config.yaml
horizontal_flip: false
questions_per_image: 4
encoder_qk_norm: false
encoder_inner_norm: false
residual_init: "scaled_by_depth"
beta1: 0.95
lr_schedule: "linear"
Rows from block 4 of the image encoder of a small model that answers yes/no questions on an image's attributes, named by matrix and row number. Rows with one number belong to one channel. Each number is 128 + 32 x the weight over its row's rms, rounded and kept within 0 to 255. All counts start at 0. Numbers have three digits each. After the name is the row's rms in percent of the matrix's.
After each channel's rows are labels from the 100 images, of 14848, where the channel reaches its highest value: "strongest on" is what is common among them. Only what is clearly more common there than usual is listed. The data: rendered roads seen from a driver's seat, with toy cars, trees and houses.
# convs0: expand pointwise conv (encoder.blocks.4.convs.0.weight, 640x160x1x1), inputs 0-79
# convs1: depthwise 3x3 conv (encoder.blocks.4.convs.1.weight, 640x1x3x3, trained with AdamW), a 3x3 kernel
# convs2: project pointwise conv (encoder.blocks.4.convs.2.weight, 160x640x1x1, transposed), outputs 0-79

convs0.120 104:147101180145082198136089113121148065144124111106124191154149135108137177170118067139094100131113089151113144107144107160137208117116124132137147155108189156154146114099141158178164087134160089110180157111100121141142108157137165146097131152
convs1.120 088:160151078112097179121123093
convs2.120 100:148111170111087160137126135127096154111082111197190154150146120120123155086136152114100165139099169162165141134084059143101132126131121111172136100164089191121116203075083083134134139135142130169184099184103142161106103177138138151068050141
strongest on: bends left; vehicles: zero

convs0.252 095:173159154102150139110105121134167109146150076094143082187133109078094101109088095105099148157151152202183135119130071188132116103120088126101193171097137151127182110111055146127137143109197089112114095124123161110158123114115160066183113147
convs1.252 117:157145119094133105092127199
convs2.252 097:141085048106157100107154105122132118153118154162117112114132086139126066131159172136126033188121110106109099111057171164147137144089136143173130100177129134163091108115188077077143111099079053144131096191130149161075132111119085134141123145
strongest on: solid white line; bends left

convs0.74 095:189131122115154126199160153122130135128180084123153097132114163133105148147062076172143163146109093142142185163155137177148120161146075112113181150175068159127155101138115149106116135106100133197146119114181120080163151173107147122107066127
convs1.74 095:120087102120191128111080119
convs2.74 097:170218140078103110109165132102155153126090119147076059185119153133090123146085127130106152157065144140151121110165115122077089146161105122161136158183159125118135118130081146124126126118091161148138122150135098120181150147080096147083123150
strongest on: tree

convs0.85 101:113137173110107162052091079093214099135187123134137162084129130150124152088120094112113157147145151144137139163088110080164131167126144075161129121152117123172112155147168142103124155163047116085190124120123147217152142158121086128144145142
convs1.85 101:149103105173090092128172098
convs2.85 099:199126143194157085128102153102087122108174120116099126153099085114172153148095105151172159135109100059170149196141110085093126103147128153110162142104149103150100133104177120158109129125142127124165117202161121133215192145109112066181125162
strongest on: tree

convs0.33 104:164093148127127135080103145193164073169109164071167115178098128066194144130148122102143123103169125163133127121191132124112085164177132123190154140099112142135161102123097134135146082111083123117109108155123088060120189091085163201145134138
convs1.33 093:137078155124079162117084138
convs2.33 103:111155095192093119144119162147097144120177131092151137140144105170112093114047119130211151088096117120118150127124139150129157132151176116094153127087104125137069157122172155104117102107125116106088075150104163058147095105109178164091120135
strongest on: pine

convs0.151 105:088171198136077127162102101116103182148172111136135125164149138146152118123087127145112117173155169080101140094125136122170142087153113154093155086116069124183147169071110111160136118112131134117109137146110169153154105062168149104203116133
convs1.151 107:121116160144093131169071089
convs2.151 101:193128163165129125061101148129106182097138112153096138104114140155107169124122149126168143115150173148133109074118105139144113113127113116120160121078177157076141113117162195097088079115090139132151149115105073154073134182131127159099129168
strongest on: bends left; sandy verge

convs0.530 098:131097126174100170099109153104097139132153107126169178101153118113213166190117053112092119143157185060161119139133151136126137154135114173115139136059082154168122158131081083088101073161133149067090099155160146148120142115129119188125130115
convs1.530 120:121158124162070142105159082
convs2.530 100:107096156120146084080148152140095063053145135151107128119111165122117156079108126154206178192042173150119081093081065111131112166087169177128125133107127132087111113109128128121062143172160164103117106115143123138160111096066115116168114096
strongest on: pine

convs0.365 095:175155150105147085099106169165131142145110173079103175199116167138178180145078158107145075073190185102095132109135120104137114185158132128083124083134134121214126083084149102125085131173130123139109133064132187108119107085125124172046113087
convs1.365 088:146198158139177129145112122
convs2.365 097:124097037104157161128068172135120147057160185109156112124081150135113170183083095136075066157095103115145139139161148144170067101183079085120132166106153162125168167131166133114111090101151110101145104120119069183103181155050140140150127157
strongest on: pine

convs0.401 103:136078116122134117087103140132185074103132181067180111132124114144087170096150135064149172104084172137105075186146125191093121082114167141117102127098100165088143110091089129146130129130150147157151155124150062096153098077132140141120138094
convs1.401 089:147137105120076144110178079
convs2.401 101:113077171158126128150115135133141127100141160075100153111129133092107186129110200108148160194160152107131099098110110120065116113159143130140090147106109111162116095114060144159155173148129124123149134112107108145108155104193120166168198092
strongest on: lamp

convs0.182 094:165114129051154133120108174153138104147163066153167151160127139120114171146127166121173141139135128084128119134123162152105161151207148174119180096112056148097119101101123090136151104107149147101038160142156135145144090115161116116125130179
convs1.182 138:138151131123138125078062087
convs2.182 104:113128133081176188081066179133144092152198155114118139167151144144084203118146083114087098137110140119106146208132124135140086140182137110146126153150190140134167130096214089156165126125133123078133134187136117127130152098115139102126169175
strongest on: house

convs0.426 095:112140090135138170148134153086128146120103138149113166146133183149120104097158121193138099101172110174075107124140156157141089138092061135073115122174104111173143096083151055117174173150075084094165161148087138155103065069144163143094135108
convs1.426 092:100146121174134071173103119
convs2.426 090:180078100083116108171142102148068149079091138156129063125173163134172203087128130142160139114136075096143107157113128160121102182116161157115096105186138128129103100076117137159166109057146126077133105185172133153089107189157137154105081101
strongest on: sandy verge; straight

convs0.293 095:115085129126047146127120176077138104137146108134118114176143129123147137147107083147105114123102127158137152177126143125123080166092102165127142102138184139174102129142123068070152183165157128147103109111115163136129131116153050130111132108
convs1.293 094:115103146164163147092075095
convs2.293 094:107087118110166198106185169130039101090110135139140123131145068072107067115080194140091117088119053081136148130101075089096128092150121160149116148116126114132094146093107160130103120104126097123107099125101080118128125102097147188126184119
strongest on: crossing stripes; line: no line

convs0.561 092:184154091078127105129118153137116112108145098120130085184099152174119136171113041098065087131231169166131079151132104177107116112102133097149164151165131138118140105152094147147141135132192129111115106119101097108174144152135098064146113092
convs1.561 105:158160163175146170118114090
convs2.561 102:172215136119096145171125176093102081195116121134127169159114105180096104106056110135154127143164149159110130158130108130108096118097158082063183137141135173137155133155105096120122110070148077089164124137079152164153143134126168109102104144
strongest on: solid white line; bends left

convs0.266 099:151089104131167095115144158162078181147086138169178177153143123076124166180062128204079173124135192048158148113163178110124127121156144095112107117114109109133153155112113148113166093143082140136102163097188076145147142180124155238138085113
convs1.266 099:125122139126103134114218137
convs2.266 109:110069100079127148122108115173137076102181126150126099192111148091168108194110159104149117120071101170131109120162136171121094190115114118157165101132126121138112074111123095149152166099138115113109162149137146104130098088084135112094103070
strongest on: pine

convs0.52 092:064126209150167129066094119091160121111143174139168131103113093094180143184150068192147074067098119121140118168148168132138152155157141148151098092126196100145165085144133067124139175138208164093190092097177140116107197131109102109140143113
convs1.52 103:105165101156064168120125132
convs2.52 111:136142139138112160142188119133131145139118077097140096119091158127190061088163122102049186181201183140138124141106109157089142106130101122135110124145130206157094196164128115112167109119166100097050149107121164135092111128117161066122105117
strongest on: crossing stripes; vehicles: zero

convs0.570 103:161139089163112096161119130147166197150167165105106112086145132109164105102128121084161122134219094210152129102091187144104124070096125107104110073154115104119128141108185136146145148102115148138113184142127118120069121163118092125146089161
convs1.570 093:102092107170141090113178153
convs2.570 099:113167111157126127144128156196097169060126186143151149138107085122193125143103176122065115165112173085067156067095105152173151159112117087127108096132154200126094078147078112146139101143190121174145152145176149137136093134094192158114131133
strongest on: dashed white line

convs0.64 092:133133101099116116078147104149177076146117194135095040151097128112176155133165094064138103172130093116151144061093128116091131113103108147141100110125143176185157157102119138142143164079103125135093159105137165072162125107115137083093124165
convs1.64 116:144068137157127152149184145
convs2.64 084:128124149140165136166111118095103161080079157154126153106153066125085079120111178196131100136116165141100090122137162123158101160114114091131133124168116142170159127099118156135072092146091135179164109127120134128075177194108125190105063104
strongest on: double yellow line; crossing stripes; bends left

convs0.22 102:128179120078107099113084100087127083108177178063115141103118153083161135124145119137096132137150119150125090128157131107088162089127204202110153189061077104116111149084108107155146115127089137070096113067138085110111165152150089093085179060
convs1.22 101:144088150173079113134172113
convs2.22 101:077068181099172154098130145086164205183159113120074174174076092139119113179158151046131186193140145190148191126167108138151120106155083130127121156084104182123153159175156143134170135107118144072082174173094128146150084130103079127127131140
strongest on: lamp

convs0.411 099:127148017140110152156168109073164151086092148097128139111181127106102108098151114119182096147119116163090133141125082095118106093133153137147161110142151139094131135091123135090080180103073091112160155122094135080115151187166160122095147096
convs1.411 110:196113092162104120100112147
convs2.411 110:146174152178191129152135112157159133125159143136083159106182098128135145172109190099114155070114104117098188126109141168080162106108079072172075165107149101078130134138099070079156111152143130085131104162112114092176122168115094153126157114
strongest on: solid white line

convs0.451 099:152106092198164157132124099129132118108177138108126162112126094116159068070117087133176152128110136077150137105159146118111158127079107138088093095075154120115093107032116164111114116189112088105147211127161099138138127115105152178131148142
convs1.451 103:151121112112127110095062079
convs2.451 101:151090102121097095103151107134106139148121176094186151092186106132177073113105158134116152102173122113086107137117047136150126117112134164090111119094118153153108104105094144152071145139121095129125166088165100037173158105140097168092135136
strongest on: car; vehicles: two

convs0.568 091:198088106108152148035081108144147138124146106082169168118111102080102091115101134095166163095125127151094117113116106120157106119079135147108090127138210155178078097153142150125112102126086096128167160078176067102153091067101067157193132102
convs1.568 114:125139125120091110145212130
convs2.568 098:136076127102133113093114144155158138153173081120112145190137129097094112101103142191098119096077085179142209147103102130099141165140177109184127181181160141109121179106169105095138139122091114119131120152098131120115155068143126121168130147
strongest on: lamp

convs0.211 098:129163124141158133151117151128130161153085168150109096132136143139174131152147105093101059120178175161083171118119105123113148107161073178105207149174108096175122178099188115136164175123061098152102140110114140181124121116142153074076095135
convs1.211 109:151098076079154163107107127
convs2.211 100:103083138091092163126157119149116086161123112069094090077113138176163103119130159096132129136110126046075121146153093033118099089131108100104105110111117114147160098137139109077168089111170151160140113062136132115105084164120158074108107168
strongest on: dashed white line

convs0.100 100:111076103100116065093113146107168096147179069141098155143138105141113137107122172150066135157115084111126131115133109154156144090145110152120179058144114158083112127044145159184159133191111123132125101113083066096140136113176107104133154119
convs1.100 089:113176111083167102103167128
convs2.100 092:100093122088169097119171165126077168173089127180165172169104163128102131124135118064129108131210109156173080078093138185172120161098176153186163132142077109081155087132104149122114114101138069129101155157115118116088104157118122148132133163
strongest on: solid white line

convs0.127 104:132170167097143156132136095105147169135158127069109124070088089066180149169051167118131156174152089162144122102105163111126097169144117102141108103141139128125139092092100154079094162121160125123139130161146115122124108087113104170124159111
convs1.127 077:123181135093069110162143132
convs2.127 097:127124125104153159097078149040160133146156083188093145127127115160099163170072061209095089134122116150142143134132140193129080118071094086098128165159153150145123112134115118196141123126145161139137148154078103132125099155126187084125130140
strongest on: tree

convs0.434 101:124148146046119152141140147151068150149047132137170178179113114171071146171110128167079171192142158097093163171114182176149103099147162102090081097143131144174153085116140146086161153090183128172125104151180166093132172164090128128110175088
convs1.434 087:128121106159126107184085080
convs2.434 101:149151141121132140095146153127124122128160097107119100143123145087141138070084187088103127163148147173111122106123084096162133153122153132113151205113125177125136119130168205106110097086086128097098160059113088091144120112138112169128120164
strongest on: sandy verge

convs0.220 098:186109148114130091072113122137172151094069158148102138178068106136112121140120125118183143102085038133113108160162119137126154091145165109165114101118177139069131113116189081119182114074110217142117061183111127125099142153074149133109143234
convs1.220 114:084199091130119137155130133
convs2.220 104:133135130135126092141142093144099101168135150133095110180150160105182125167176115124158096044134185115102068107100108122124108133141089153119108082139127156100076117079129144080120156167157146126047125091171096089093057133214130117130124089
strongest on: dusk

convs0.237 092:078205133150106182167097120130116149113141121191078174134126135162118144106105148140142120150126141171114103142136073154071150078155084100090135127135105119161078113096138095130180135130096091214126096108085096136139060080156136144072146104
convs1.237 110:130074085161132110169122093
convs2.237 101:176152101092098137167136126117085170142091082151077117098150149144146150134096146158221083105180104099152137152102157116134091097127153141146134127127139103092112121093099132144194107089166133070118088193120129159100121150132071180096123136
strongest on: solid white line

convs0.479 101:053122174086148056075147121066168185082116156087124162152091149134110103114057112114170120114064068128125084081091093124154119120150133190103088101125104152054095048156148100091113163119132098148094143186100158156089137152143100120174110070
convs1.479 083:092093094145159148167169155
convs2.479 091:126079158134157093140140164076132197071117166132148118126134088132090134095112140132141106024131072126175112157131092113146179142132126089141162090129147137153171102080161170078148153145100084104135173087103135133117172177149101139103116161
strongest on: dusk

convs0.21 100:097153108135164095170173107111175166072113138099147154135170126152154154101115138069103113115129183175094124141141145134066051089148108141115208088097116073166162104135167144130104162127111105114156068118046198125121116151143093134152173156
convs1.21 092:166134124081132156159098075
convs2.21 106:106096159108064163132183078170078141100164080078143100083082133142143129129144146148136103119168088147128134091064115135107073122122112129086081118142159128113139111128112139072149076136116159180085106121124138128129140147096121099105072133
strongest on: dashed white line

convs0.360 097:159151139155071247130080145115083066166146189105217077124116133098159114115130089170068191089135118125109129168113138137092080092112151117096093116122138159117152127131157138168133140123179132110151110171166143170133101145147132157157124183
convs1.360 100:133182108090105157103125078
convs2.360 095:167119147167163086116176141131101160122128094151133139166143138105099097118169112166063169147135160155148146114104083161079173133095123136127131068139098171121123135153089069136141125121177108105171085163084218153122138137159143139158111131
strongest on: bends left; vehicles: zero

convs0.321 101:155180133106140147085133157216082146150127130121142145118135122084124070122092097131171195118119090144135056137131127141099138129111152074130135125105070187116098111127094143173118130183092150085088072147136196161107095191126131118140119150
convs1.321 100:110068108076156144115099118
convs2.321 099:090116105120117137122100138100086102098147121100090064146105155169103102133095130130096159051127143140127127148141106081116069101112167139107145173116097144149059153167117109136168080119051146102180170132097159138145114199112105136127130128
strongest on: tree

convs0.380 094:085072160103152098054174080129102119170028113114157132076147137104097140172091142152192089099104125168113050167107117137117131149138115097158139188112150134118147213111137142125194133124094139119071108187142133154125064207129141149127152087
convs1.380 099:132121136120084099066088101
convs2.380 092:157091075179077116091098155144128106136163142168104081180156131094134163098115102077102112176057137112080147139133171132182090088095141098119099131108155140130119179082141114148187131157085132125139101102132124133131087108120123154111149125
strongest on: car; vehicles: two

convs0.165 095:062069132062118088096115125150166157107105192098090087142089085125133085147169125137107041088115143137075113116123096052068076041115150146152093138144079198087114126107112068133118091139116124164142139112082149075158106113207152116113127131
convs1.165 120:085079067127130126156147130
convs2.165 092:154119107099144080136185147111106127092072121113137110123135123128132102135100137143159115085168165146142092080136130158182146145160108178077083136076090163156099120111159143119105082086128141170175145153108074183110169207162118210121085136
strongest on: crossing stripes; double yellow line

convs0.230 107:111133083116145155180109150138077131168117175133094117143140083155127111210111083139096093158125090081111120110117112110146118141108142105154137064093116126138174074137141137123087159081096137084213155119150195125143089142178126115126164120
convs1.230 102:122108110093072133188106126
convs2.230 095:112130105127131107155155141172110047138108165135078119074168157131114145129103165181187135094155158107157113123132100153120083077136148142099147139115126090159155116065188189143102155116095101125151183119096148174117190143173091100210093151
strongest on: bends left

convs0.101 108:183102111103161193161160139091152038087083131070142097137066139129109097078102144130156166173114094147133132071120134167168092141161131110131166125124094142109165083144118137123150097110151119130168110155206207149090088120089111147161110123
convs1.101 098:096097124095123178095149082
convs2.101 101:177118131137077136136219124160122205101071142113130184148181126090135168139122060080152181102151147147148094142115134092170091167139092105127123132097175160126148102140132158146172146117150132095139122149151099103113089127129065124112205108
strongest on: bends left; snowy verge

convs0.542 099:148121176098067122162109127143142130188129180140133155091167086113135129126106140108133126105150120170168107112136098123073123048127138139121160199168110127125085180106098160115149158091052155153075098099140119133124079116142119087089181105
convs1.542 093:137111102178095124149076165
convs2.542 104:106142146114139135129130150189137224168124115103119137083127133087160085250127146072128127180158092173109145095179135105094136129120081102103117142093093135144121078208150124125072130113136129082115155180146177125127149112134128142085100105
strongest on: solid white line; bends right

convs0.144 095:131113100088121140126122189129118099092154113081090109133176158108174119065103112055158105125173073075055159155145087177211116145145125156090106150122104164161119137140109085148134099128114161135127118140138172075120081134079165084117121138
convs1.144 090:083086124101170101111159096
convs2.144 093:116141123130152110110086208086143107109150122142165114104095182144152131179140088116137203171146062174118138121109118069166139064064140169122103154099062082119169130189220111093119126155116140142082137092114114108163114105055145138107118132
strongest on: dog

convs0.158 105:159129180168150113103112111131111126139166098142159141133030165117099169086103173109136155119133124145134093088135112105115105165146132109128038146133105140181137077120065091045085106092186147133121123060100095129149120120124143079199164150
convs1.158 086:087171137144078104119114083
convs2.158 113:152061109100122173109127152151121125161113163079192153094174114102154072158133091082127101157127164157100144143144119164167122092190144072146054090170139132137113144091098130062158175165136109110082091108151140107123096128100158137147111146
strongest on: bends left; dog

convs0.334 098:129105185115060152077095128120126162097092169131143108165066086161121118137192113097161130132074109178096110122143108097089108036092157150132118137085189107116164092182124097107166104124125167135144082171092056151147214195112139170144097185
convs1.334 092:158199119109096093108130116
convs2.334 083:109190169147167102102124138179065117128135129161060090148136160060158099114133114120187146063159178145106119111125117109098119164146121185117089099112123128074096130084124121089120148101141123153022118086181143100107047092160121114066137086
strongest on: dusk

convs0.460 095:094136168083107099156065119154135092147154129113165105116071191090096166061105138089109102047125098106107129139126129140182170202175145123109091163125170132125133171164172182084080103127163181108115126112150122171103136095101129124141103119
convs1.460 124:136122083155088098151071122
convs2.460 103:141091167178123109122041088086129099164137136108203121115122087117094081131099141119193150159137114136130091092114150065108181145106123123200177103140099106110103101116160134126124119120126168149159088194105142134183139131112191132139134181
strongest on: house

convs0.370 100:107192084128126146136124129155147154095127154152116153122132157153107142165149103128105064173107128112068132078127152132132063096082144105147150146148146186096132150164197088146133201136120119095111197107062115126132100112100162153068209095
convs1.370 118:112113165160085132183127091
convs2.370 103:158091142086154126119110098088125095108106118091122087081139129154146088126161168175111163083152097099110092085050151182119121210139181135110096091105089184144150099147123089120183135150130146105105059178147176077078133098132067151084059164
strongest on: double yellow line

convs0.273 094:169137053134156178131174126079114108197116123151163163108081143115135084171080142120080090106155159125173120107072140159185045107173132104134118120138131136124143097141079134120152098152144193123109090106120157173165158079107113103136187111
convs1.273 090:134111160130073179111083129
convs2.273 095:168147176109105190152167171085127111177115150158120151099096088092126106172092126099155110141147177140130065116150084134138124081136170172078135152104125084110152079173107146110085133101143110125104169096076090095193151104102122213052168112
strongest on: sandy verge

convs0.180 097:153112079155180134125118174137160126123164125142095081146099162109123066154104055029051098138182110160168117179144186123125136114112147115117121117138036202123109093216182144112120153113126134110101105092076108133111144096162094174200159146
convs1.180 100:083182162090107139101112116
convs2.180 098:219129145145102142183089167110130086138133112074054102109159152124090110145083160092153129134100121201091165098131099073109160087171044171132144123078166078139113146162132150119111079113108133112078102126149101126137107137126091134141112146
strongest on: crossing stripes; bends left; vehicles: zero

convs0.28 098:130112128132105119153149058105147091144097173131046132112100114153093120078145118087126098119125087095107106091114156137077124117078150098064102182121109062104126169181125159143103124153128121172138158065167110165116122102097108135169160073
convs1.28 098:123183097131081166138164134
convs2.28 095:168111107127104127111118114051131110116165115146113115138143145073121132127145124174128141061123115080115129126219126112156093123153151142155160136126092138209166140197112111123111145121103144091131068154067139100146192141084130183095089165
strongest on: car; crossing stripes

convs0.496 098:176169112182146156116182175112169093127133132078148156178050194166070143134095158096058146213178114137125103140146167090144125124117126182124133106110125040144155102140111212136109120125168137113145166129120100137103128128122048148097068105
convs1.496 086:086120121082169110101160089
convs2.496 108:148087177073095124159147142111115174109110142107092127154174126092148153180103157142055100145116159158121159170155127120149088099138115074112120126066102117143159113147093105084109090097179086112121106149222146054098133107140148110064106072
strongest on: pine

convs0.53 103:137086126136114084159128133095158119165122162097129075142181135150091141088110142120176106102113147141141097143158100112168111091160150106177127154191131151138089117150130131159166147076078157044136195093131167132111109129146107129078099119
convs1.53 096:189069168115123119137122131
convs2.53 115:100122127103099116161059069149116107174149164120134107099120146156155127129105192146077112145094090085055197114068154149126100070081112144103127160123120123087055135099125147090103109154134140101133103141126141134107125191106110085061092147
strongest on: lamp

convs0.541 102:108186118129110097083132115123121132201169083143148181142094157124104127190150093112133111074168136112180087126127152088128152135109133158186067090108118165130162129110128137162139137133147140138176153115145137076100119145128119107102132117
convs1.541 102:143085123112177093141075140
convs2.541 100:100109081074096134119114187123110144088129109078129122103079154110145128106152135106108102115120144135141102200044090090120160116080129083140145155215124141219162118095125100090147081135141161153108087095160058136107070123088053142177149122
strongest on: car; vehicles: two

convs0.486 094:141081118178110132146117127114179128155108141152087161109132122106112133129200095125155111083170166112152166101110087118147083107110095135134065101161115156080110107078148129114148088164131037168145165183111108123131146081134046081159112181
convs1.486 098:133178140101176119113083094
convs2.486 101:121076138142171171146156137115129123115168169110087166142084111161092113137181104138069138169150162149129134091148181112106104199148133110068144131102094103140102202108151085083134110119147076124147076118133067086160151122165089105131179121
strongest on: sandy verge; dusk

convs0.623 105:163155127099137094138147107162138173132141133136181056126070138182095150126090148176212145163164140139114072112172168199159079097117113122113157120092190199158163110125125139085123149126144128201156166160118157106177140135139184129090092113
convs1.623 100:134099093085163166123091094
convs2.623 100:113181118118099119127180180076151157150128139100118098156147202101121103175108161106147192169121107139126158089188092185033157144132125123114143165124156124116136157132125148120126090116070148167169196163135144080153137201145178141103104114
strongest on: tree

convs0.315 096:201096124102164135111110103130125084116094108098107117192197116147144075122116069130105119150139093071187108150157080101114062105185112134147176113126117123160116109107152173160124166161136151112115155126122131114116184148164098081156161152
convs1.315 096:149101115148142119204093118
convs2.315 103:094121196110191072148106173188186142113126162152119193110141096055087139150091148142142119093140142154192126187185154137151150110143072135092193111117121120129204087168130130114138139128146103141124198070114114162233106123141129125120127120
strongest on: solid white line

convs0.421 096:079142080135088167139109101152155142087148187186152145115130141148135165123172083098118137101150095160119128048130124109143087113148129103103124068170200174130137126119124148099126188100169134163151138183170157167129108093072180069065138144
convs1.421 101:078090106094105076135137146
convs2.421 089:149183152079154114141168073183090193105167150139100145151091139159144194143127086121162128098123122110119164114080050136126121094142092142107143099096147110133201117144140129109121174096123139106124147072112180129148147041122157180091143147
strongest on: sandy verge

convs0.581 099:168134134120131116094096187088182171102117139088086119166113113117099158112073151088179156098095110110106110140175142104185129108130139139140072138082150179097145154091214097110126179128173126158158173131163092103076104120119139158129138091
convs1.581 057:161133153135137152139200166
convs2.581 079:116112103123181174144114128136131123147184150151142083154161156111150135101142117133027106102128120136158086149106117107126117194117105133157149116122084090119102099111142094111174104134148099069136134111105163179145126090223115098116110097
strongest on: dusk

convs0.403 101:070183113147110146104159116083107074120193105138081156154086104153190155135085129147083158108107156180134157125122161127118088128155127142125101155126190131168156153134133180091149154164174130078111086048129077174168141118214169094194134123
convs1.403 099:102119095087131089091180117
convs2.403 100:098192110074165109124125138132107131096125121152103126131184172097112195099181157145141097117121156123135079153125153128127138110136147093119110154086167141061097098101132167109171191182110102123094112097142124071089129131144105141133070126
strongest on: tree

convs0.598 101:109119099108109204147119158153093012172106092177122151174220119126064079142152138121125121092075131131126120139117081105102125093110185145102126093109124121129127081165102144120153179136096079129152119132052151109143087135150149123078129158
convs1.598 124:123150106159121137085068088
convs2.598 103:138142165113150183141108135094088115083151104097112139091114201135139150138104118140134089116062181176106095157135099134130099144151129079060178098088117136141157158138089112165164151061124163154221134151128093082171172183139114133057105088
strongest on: crossing stripes

convs0.375 098:139156159135082190139143177090132085112129123087150166103112125164128144110157086131141146023137201165127124122170112160100127096162177072158103127112149144140063118110141133169160110095128077150186133105116147083093165108144144144145126169
convs1.375 104:104157088085158118156077125
convs2.375 105:110159108136154161176136159119127129127107151092125161089141238169122131157116092143091144158105124172110133086057053120161075134128156053086165098095153106098143144162145218134126120132119111168128116163118140158106102119177111110161094135
strongest on: sandy verge; bends right

convs0.291 098:159105121113149160086102139124132072082065120123114141121097085109107141130141138106170144068146065198084071130085182158089085131100144126088124112057122147160123163078101194145137133131084132133173097099146065155121091083132090140171145099
convs1.291 087:125131127105087127103185072
convs2.291 100:106095188078142130164120170134102161133142116115125111117164160050099177134131195108135146192106127114116140121065106127084090119114130093135095175177167103154133148059146141119097146079072145135131096099151088103130190127146142106119143129
strongest on: lamp

convs0.516 098:126138131155083074162158180135124157174188103148131144128140162077135121107049184102130129124090137120134084113103147087152111152128110095116194141109101186110150090116093100089150121160155071071046163140085079156147197076116101096151109142
convs1.516 080:133092110110134087146138057
convs2.516 094:111107096147122146166124137043114109128137085137094135150145103070104109113140158102107160140123091137173141081124165083126113157103082177098137113143086179148175121209102118113128140138173169143074153153062039096141140098102161165074139101
strongest on: dashed white line

convs0.222 097:067164152176101124112174159141121108133043128153150110089176125161126127082116130128115122141133165085102119101159139167118115145165136057103101138192068159151162117119104050174095115082059133164166134092100137173110141034124119107175141147
convs1.222 101:096207108111152111139129111
convs2.222 106:198159094144083123145105106162083127146132098092092124165112176147089131086131187159133173046095111085128093104102116115115113118158162188110091137097080139130148119111093102161183089123116148163128113124129129132150152137143130167031079121
strongest on: car; straight

convs0.129 097:079095138134078074096129127114161167116178138105102075131111117110148117174137127119147091077083095143127187149087153132118058146103120190087123129133173208131090068159128063106148196135114106135132106133112124120088123144182063145114149154
convs1.129 096:107105137150177182101112091
convs2.129 094:102134133091198131093143174139073076089082138121127076149112077049125072110125125153123146107095084105148163131111119096099169087143111115179082156110155135171036187116128187117152121135126101091115119112097061083147124099119090165164144104
strongest on: crossing stripes; line: no line

convs0.258 097:159090132071101109122152134105138154114146124122069118138118076156166088166168093096129063112130141157125163179106167164138049137126133157125108116132152186164079059136110074126131174156107141132136125114138144148082087170142055160119140082
convs1.258 083:118106101149192157086114106
convs2.258 095:090113156134174152108142145112107146084072188146128102106094057094119083141159128152084131100095086071152168133143088084096148139162142126167105159112130159115077136076164137139137107114117087096132106126106091106133181155097083152132164101
strongest on: crossing stripes; line: no line